{"model": "image embedding model", "image_size": 64, "arch": "pvt", "activation": "gelu", "mlp_ratio": 3, "head_dim": 32, "parallel_block": false, "am_softmax_scale": 30, "residual_init": "zero_last", "optimizer": "nadamw", "eps": 1e-08, "steps": 24300, "lr_schedule": "cosine", "warmup_steps": 4860}
Rows from block 5 of a small image embedding model, named by matrix and row number. Rows with one number belong to one neuron. Each number is 128 + 32 x the weight over its row's rms, rounded and kept within 0 to 255. All counts start at 0. Numbers have three digits each.
Before each neuron's rows are labels from the 100 images, of 14848, where the neuron reaches its highest value: "top examples" is what is common among them; "patch colour" is the nearest of a few named colours to the mean colour under the peak. Only what is clearly more common there than usual is listed. The data: drawn human figures in many poses. In brackets: how many of the 100, against the usual share in percent.
# fc1: MLP up (model.blocks.5.mlp.fc1.weight, 576x192), inputs 0-191
# fc2: MLP down (model.blocks.5.mlp.fc2.weight, 192x576, transposed), outputs 0-191

top examples: red top (37 vs 8.5); splits (28 vs 6.2); star jump (27 vs 6.2)
patch colour: brown (57 vs 26)
fc1.419:067126156174102179138154115068119152114141120115127158070157144108123155132119144095170130141149107098159081113181149118109124154138077093121084148073119132132139121059160117113107111119109085098071152136132118185129153195136137084131168092188139151122151120090133129132143156113090142180127145139099121074109110100120061071161156130172143087116103097106163183107190160108142135102112155050111116134149125171181202160136189126115112113145084149159139129098146112111111121170134123105117171102125105196080148108188117105088102137075057158161133074151127140126148251145111109095
fc2.419:120164135064104167164083144132135161123092121152121144141131101179124156068066210131092111143150110062122105161099118107083129141114079079078134123122101081095149134133155102079063095131153099139080147128126101102160160136165139113085150079161128132229088131108141146126123112120078138144098136129152105138184177105103149089187142051223131197109143105121141103153182151093159132138092150122191123139133123093069142156170152143188149138134152181131158132068096109107106111118063125100141152099067168128142152119133097098161112145086133115089111121169156131126156163157106131161

top examples: black top (33 vs 8.1)
patch colour: brown (60 vs 26)
fc1.193:168128152140122100160097057184133094130128137090146102103135150215117117149141128131111104074097094067081180111074140100148195147068136109166153175102169147131096152104072124135127121168074123079146136114157165111197054090173058131105125100089146093125110170094152082161123127068146099109114167114153175145127125170166135102113133167144126088088080139129187138090076101127198139106177122143092148081152122131134156132130097152053144118123095126131106118160147101123085096136123101184108085139154133174089132159117107130098139124150146152129149159195170176114142134162160090183
fc2.193:113067083056126125137114119166124181091128138111076113179102101150171149118101137155126200089079088130163108104088182094131154109112170174104084102107118124094137141100143098149191098142159132125187086171098116150114113128178104115178114145094106172097124135174163122125124082227154135119158133138101116115153147107143163139104088154101145170166175057165094128150098103117121083127144148169155157136114160181147073134080111180149180063174121125091089111086123113115078142104130139152121138133130158138199131144088120150131117096140125150083140181090093185119105055139117102190

top examples: red top (81 vs 8.5); red trousers (26 vs 8.2)
patch colour: brown (60 vs 26)
fc1.106:081158117204135127166106066156128085100143059108207164115080142134101115149106145094144135089121100140139143147173108110152101106091142107159167144192147138070087123179130112100119173123111134142080190083132139091119114103029074144084138126181123180122159140052121158142129137074136087128114146150163111165113104116145105186170164133146104090093081171110114113088082115106084126105132111173107167167166114080141102104099131132161134165096150144122154135127134170175121071130153092093095192180165187135121172134135131056137140140104155104144147151123117103130125082058111152133
fc2.106:115183152116112132163139144150132069081116088121166132097086106132105110112097172110124169070107119062171128174160093131142098175092113107115146185159097090075113124152169104042061158109151104166082185052126141116151129150099089148077129156161146188094136139082138203126135200088130145155116154120152149181131129105165092190127159112145102115094070121126163124079105121122105106092132100117139165110150074119136138130138108136095156113115111183069123067112115162188163090141170132107134170180133179132136194123143142080134162111115113100161122154137141116162106126070078136093

top examples: black top (34 vs 8.1)
patch colour: brown (59 vs 26)
fc1.271:125111149117121161133128098143083128103111139152161105108142142149127164189178140140110114140161107102090132122224114130113150084206110081118136178107146176125115120118097136167065118099120188120104161106138163170093169150108122099094132094169108137165159115064109107123138095075059124146138121157177116106167127180105153086143136134159118069136184106107199158159122141136063136170088139102113132146122123126078108110158178101116121197108139055215120109145141129079146141141107108082122143081162089156145135193093110068170103164129131141158169154108073101115109163109133136217
fc2.271:134204164157102041140126108132163148133106128068124115099171121140155100087131099091088113166150166177104128070130144139200069162115128139134160115148125160147131193103106080160144112130094106087167072125191079112169095144114123168129099189128190131135080112169157148128070152116171130181108120088067169134090148100152193135126107126128170187122096103115076115094086098130171141059168102136090154140160160127133138122127164122092082120124099174098147135144148137145083144178139129164123124158088144111079081055129169127083147101139097118150114150145151149121146112152123072062

top examples: brown top (39 vs 8.4)
patch colour: brown (56 vs 26)
fc1.440:161189130151123120156145081076109066138208102107164149057075167143158117120134155086134132145139129154104082055147122146134111077152097182157069145186092119139155127143135127129095159121131128164126061182155100142137161080105103133169130081138139108127102117165122103133100149102143129151112114125096059111102133118115151171164138135141139134082008147085077094135143147132146108133130084131117133188148102136143145081148181150103086117087198185107129141169123138170106136161126125158189157125088165143104126114161156099133079140066109114213155141134144159126165148130135087060
fc2.440:153101115119119101129105082116140137104153065210079129114161140113138132136233133157092073089078127164146072120118094148080136145117164125178110134118161156128106114134060138137158156119107089140211150132124133072134160147177114125149111099123096137106130117105147140130129110123135107106118148140103144135145125118130102116108116161070182065108064122140153133154106136151138213150079124110078132139114127151131142158158084150104087110138126100175130122137255112127149115083059147147078125130152155137102119151134065154116107149145133152109118130164174094166140077163221178138

top examples: red trousers (75 vs 8.2); lunging (28 vs 6.3); star jump (27 vs 6.2)
patch colour: brown (57 vs 26)
fc1.390:096108158143171127151159092128093176137147103132127101165105080099114102117196091122151141114145085230135105095178195132148143130111113187148150147094153185156136189164107194184122097128094083099173104163119074105193097150176117115130143129157091120099130143148113125133097104149167150097125171108117142132141108097111114150121147122167166189087123095095160118145197127062127111141116172130066112127160097185129184151094186123134070142100132115179128098105103097126142121132136107115102164116174114058146083084114142152208129149064085092161110089097099105102134111149093102131
fc2.390:184113129142118176112162126135076126147152126092144167110129115096163163151116098144071132118191102145164144130122136153116153095137161157120121125161103085159187106173184157173121110097124139154086120165137137123086160108194164140128101127084098059085131097167091131101181187140145137078086132166119101139131138096091112125105084215111126115173137121155087134160159186117090079164112165125099086122072162104179164181122094147155125129099135086155089091126049125109128173175100150117144078126186144072196092130134126161158108147117158073174117081065111105108088192140122136136

top examples: red trousers (46 vs 8.2); teal top (27 vs 8.4)
patch colour: brown (53 vs 26)
fc1.180:145160145101111151145110159129119175142202140141119137186134114071110110117081136110176093103146156089118114103133119129136118064111117150095139073109105158106113077060105139133169113135194121192113153126170158110130101142131168111149122132103159116177096095135071161125089122198118167103168117168093038145095151118116120111158143102113099136188156165090123167103194134088216137156151133108089148169122129127146166133149187145110139138100122193196145180112116137119063166165089132118072091142102071132115223112134136166147118132130143112131156056115079133106167134122104088116
fc2.180:138149091120130103169093144144117144122096155132132113124119112136128108113085111151046109112115170101108076120084068144076207154132231127131080116215107072126088117144215084163031111133120124118177110146144126137141125132158131144041137166150107126137127131117092165111118112113114108125157125170117118135090149140101173116122113139097114148133183145080136129148091159200123151122079152139150124132114185128048089095100107154182100135119169164131145176111085134125158151195088110138166142113135143155098117141106072136132127146149113096136204114077182129139122109110129156199

top examples: red top (32 vs 8.5); pink top (28 vs 8.7); squatting (25 vs 6.1)
patch colour: brown (52 vs 26)
fc1.102:139106135066162144093119141084194098102127115094147161212125091131090146159102138130166148166101147153093117104130094124106082131124105102163136154095105185108151131109083154096190180083185140193125114117120112187135150138182125157136117163112091168148075107145109111140130069174123153202115151132162110192135108141121207150100118128104109105146158151180093109098144094143147128145179104159080153073103067091156144071128143070112174064123118182112101163127140146139102115120139153088079102136105123110205160125142174113141147096099185133151114166154068119137115125119128059089
fc2.102:132087137142125158117113130102129096092106149150132190061124105161170147150084122153083139139105125140151083103137101162071128053118116190156073159142112112145168111061179080190148107130130154143105131156162217129131236140183111133153114112135107130103200127152139174132124122123095101125132128106102077128157143096138123153117119159089171146127165102092059117153099143102078135134114145125199122121077184150119144139178099151107113066147092115142120145109137129079132195097121129112206161128129149189128088141124053125103123140122100124125124082083138174137138112122141047169

top examples: black top (31 vs 8.1)
patch colour: black (27 vs 9.4)
fc1.39:114127130173146139132097111119134131126114089158153118184207162164104081101137130165230092123130143194163137210109150093155084116128123187159194093144097126135141187115140144132111144137148081131134058153057088165179044138088092144126131135113129124103092166139121129146143087188152111165157154123154083129089118153092132188163201149118116147068116143147110112131188149078154153167153143140138083128182090102133082127129165069138133169109129176091119166078144135132097111156119124132126132136120103174070153141157135145152111144104148112111129112190144092076170093139133086090
fc2.39:130100097184134069109135137118179174128142098152141149145115155057157118137123111138066132147137139202151139120144129133101150063062177159152130046124166162120108120095129108151253122143132132119192146131135117073123143132130148135172124124137143131124055151137102136117133099169130082119181152137038140130092126081137106132112149097043170090102103159079098110142130159162182113109090091155116120210159091168141153150058132120123110082102129146113125186125130111126124162080092119107168114112129110074115170107124143160115132130155122174098137131097139085110151065149148181150

top examples: purple top (38 vs 8.1)
patch colour: purple (27 vs 2.9)
fc1.51:143079186137115130127138139155135179148090149156121167113189120113116134110124118131186120130117099133147227146121163105110155117108148133163140156109137108139130092128124157089164135093124078126126120169066146091128083100146114065102084171107123110070151118165102095089155125133099129128107125129171159174145152099095127169082168111065109078121100098124104076128107138122187145148209177049124113082132160156173112190107061122128107186107049041082118146172148125137149115075119152153114073137145134156096114138155118153109070151076138117102146098175197162157150109110137160112
fc2.51:120165153101119134130151138126117120116143121113147076140189117037122113161230125143115113098199128139145099115129086134079156132131139072078095106113085095145163093109153145133115117124119089144229181113174136137121196163094129102116125104156151135159169124097137100120159102109089116116157165100089127043145114110140133049102097124132129088153102115145171181152118165133094141143057162072077126162130067184082151144065148120099129141125151105177124177083151141120190141181144113151101140154142119136088173080138152138172112127135106131168078096082101137142138159137110178160

top examples: red trousers (64 vs 8.2); red top (63 vs 8.5)
patch colour: brown (68 vs 26)
fc1.573:191134166129105144070135184092152113168112162142130113101154169099195165100127094152109102139161156129140111156108106128117098163156124132171095099100079135179155170098186132122118072145139123114082146129146164125145131132148204164094106135061124079116117136190123125080140139105129081175143150140087082145113162139098116081085120182114160106177161121144112186138132151142085137135105126078139080101071119117124144133171092070111127105175075152128102105096148079079121199153084166091168043055106120114149096138165101132106147112174125094154111122140168116134099202196163143114
fc2.573:118146130097145146115145194124116190117088149124109165124209175076169153098085088147100105125126115121165182156091147119156082176152114143171100056113113134162132137086209084140161109134156121110139192151147122143143109152138150140119139075152105126148092144121101143114140086177139099122133125108127082154118117127115114080058165174044123119150151155171131182121192123096093153111089129062119113080158105104119156133114093063167135057180077148150120139084145116099175192110123108106132135080129083109108191145137150186088151147130141125115140086115157073105061146120102135169

top examples: red top (56 vs 8.5); kicking (26 vs 6.5)
patch colour: brown (64 vs 26)
fc1.530:145154161088123097125086138173138129180113130197126136166082108130128071127162103163184116116151135135143182148092100122123170141120184178104146106113082138155138138144157130147132137132114097100180079180034103118157051137173136129134102137119115108035078160164091078135117161159197178074185094142161171162095127135101125207102125070081096099151115130151094097140163137145189142142119168129070109128135148091134100115089127125120143113125122122071137113135127112144146106089156092187195102110093119080067067164148167128094114155145120096129108116115162156124107129138138156072
fc2.530:132141141119119093134166119079142058134115153167122106093134154088147124171114173141097153109157111130116007112142084158082124064142116148107077131064113110115151081038156055116162117140136157164159163085148152160128212162122149143166146110118137127129187120104146136145126114115081124107244157132132079121144091151170141127122149108069115071100121123107173144149091134121110100142072126126108134200089080142128127111135165114132165076087104152153140176099111116139154150168167128138155107155130104153126191140129132117129112106145086151147163127046100129141151098116115114201

top examples: red top (34 vs 8.5)
patch colour: brown (66 vs 26)
fc1.83:122188124089101137092111179151125134088077185095055097119134095135125157097064107088105183097131109148164135161055128106154113168146150135056134102127096093077136117121203098112112120100116096083104078118164130155106095131161078159099140150138145177106107067118166167124149217163129186118121159122094156106153134150197135130107097128150084164172102102173113127103149145159145082073116109110173181101110176099133129142127093126123145078159141150107124069120097174133146119177180161162117153179092114125179139142113168178124122071129159137097117139132187159143098163104093102090
fc2.83:149180158120109129130165161114108150124102149090109138107162145122159154112109091144087198094148097111172149135080179095198124165099138135149152118149082092160183116116159103106176112125142067106135127141121093158160094165148153114107138149109112104112094122148106148101162159167165140095108138133092155144126126083140148111067110139099117119149069107189103150126129122119178027116166160101092104113122152122196155152095067153089150088177072135082082121124008123143145145157166152162126113137141178145092140140175214194100134110141135147153123116135155161083080152124054099109

top examples: brown top (32 vs 8.4)
patch colour: brown (53 vs 26)
fc1.183:134193138203121099134165125092127098098175122121161129087069135145180139120065127157073146144136137141088112114148139109149110124086127148183094139127120060162134133150170087123100143117103120089087046152141116122097131130136160108064140122141139109213036135152092136089120130139177122145099110150079130106123151076114097111131083176129161227105050198093025149151111138107135130148113070150101125145128156135181120132118152147145129122167160137143156088142136170151142126190154124088140169117123147067116082106147150132082108161165102100116143113129145143110170151087128121077
fc2.183:137141117132118096127125086137150165120209120123153096108151085086108101127126181126155192112124153124127132099132140122105126148073093100146133072090140090115094148185172189092131118160128177114100119091148118077179124124127124148138107149099168119049084144166168098154087173118155141122102142127097152121088129126169155130140149175180153145127104124108163164108106113073116048143131093140110133112126050094150196156108144120148112195112112129161157088094051109180091115153235157124108121101128111073070164099110171092139135092166142086169095169129134103169165088142080173141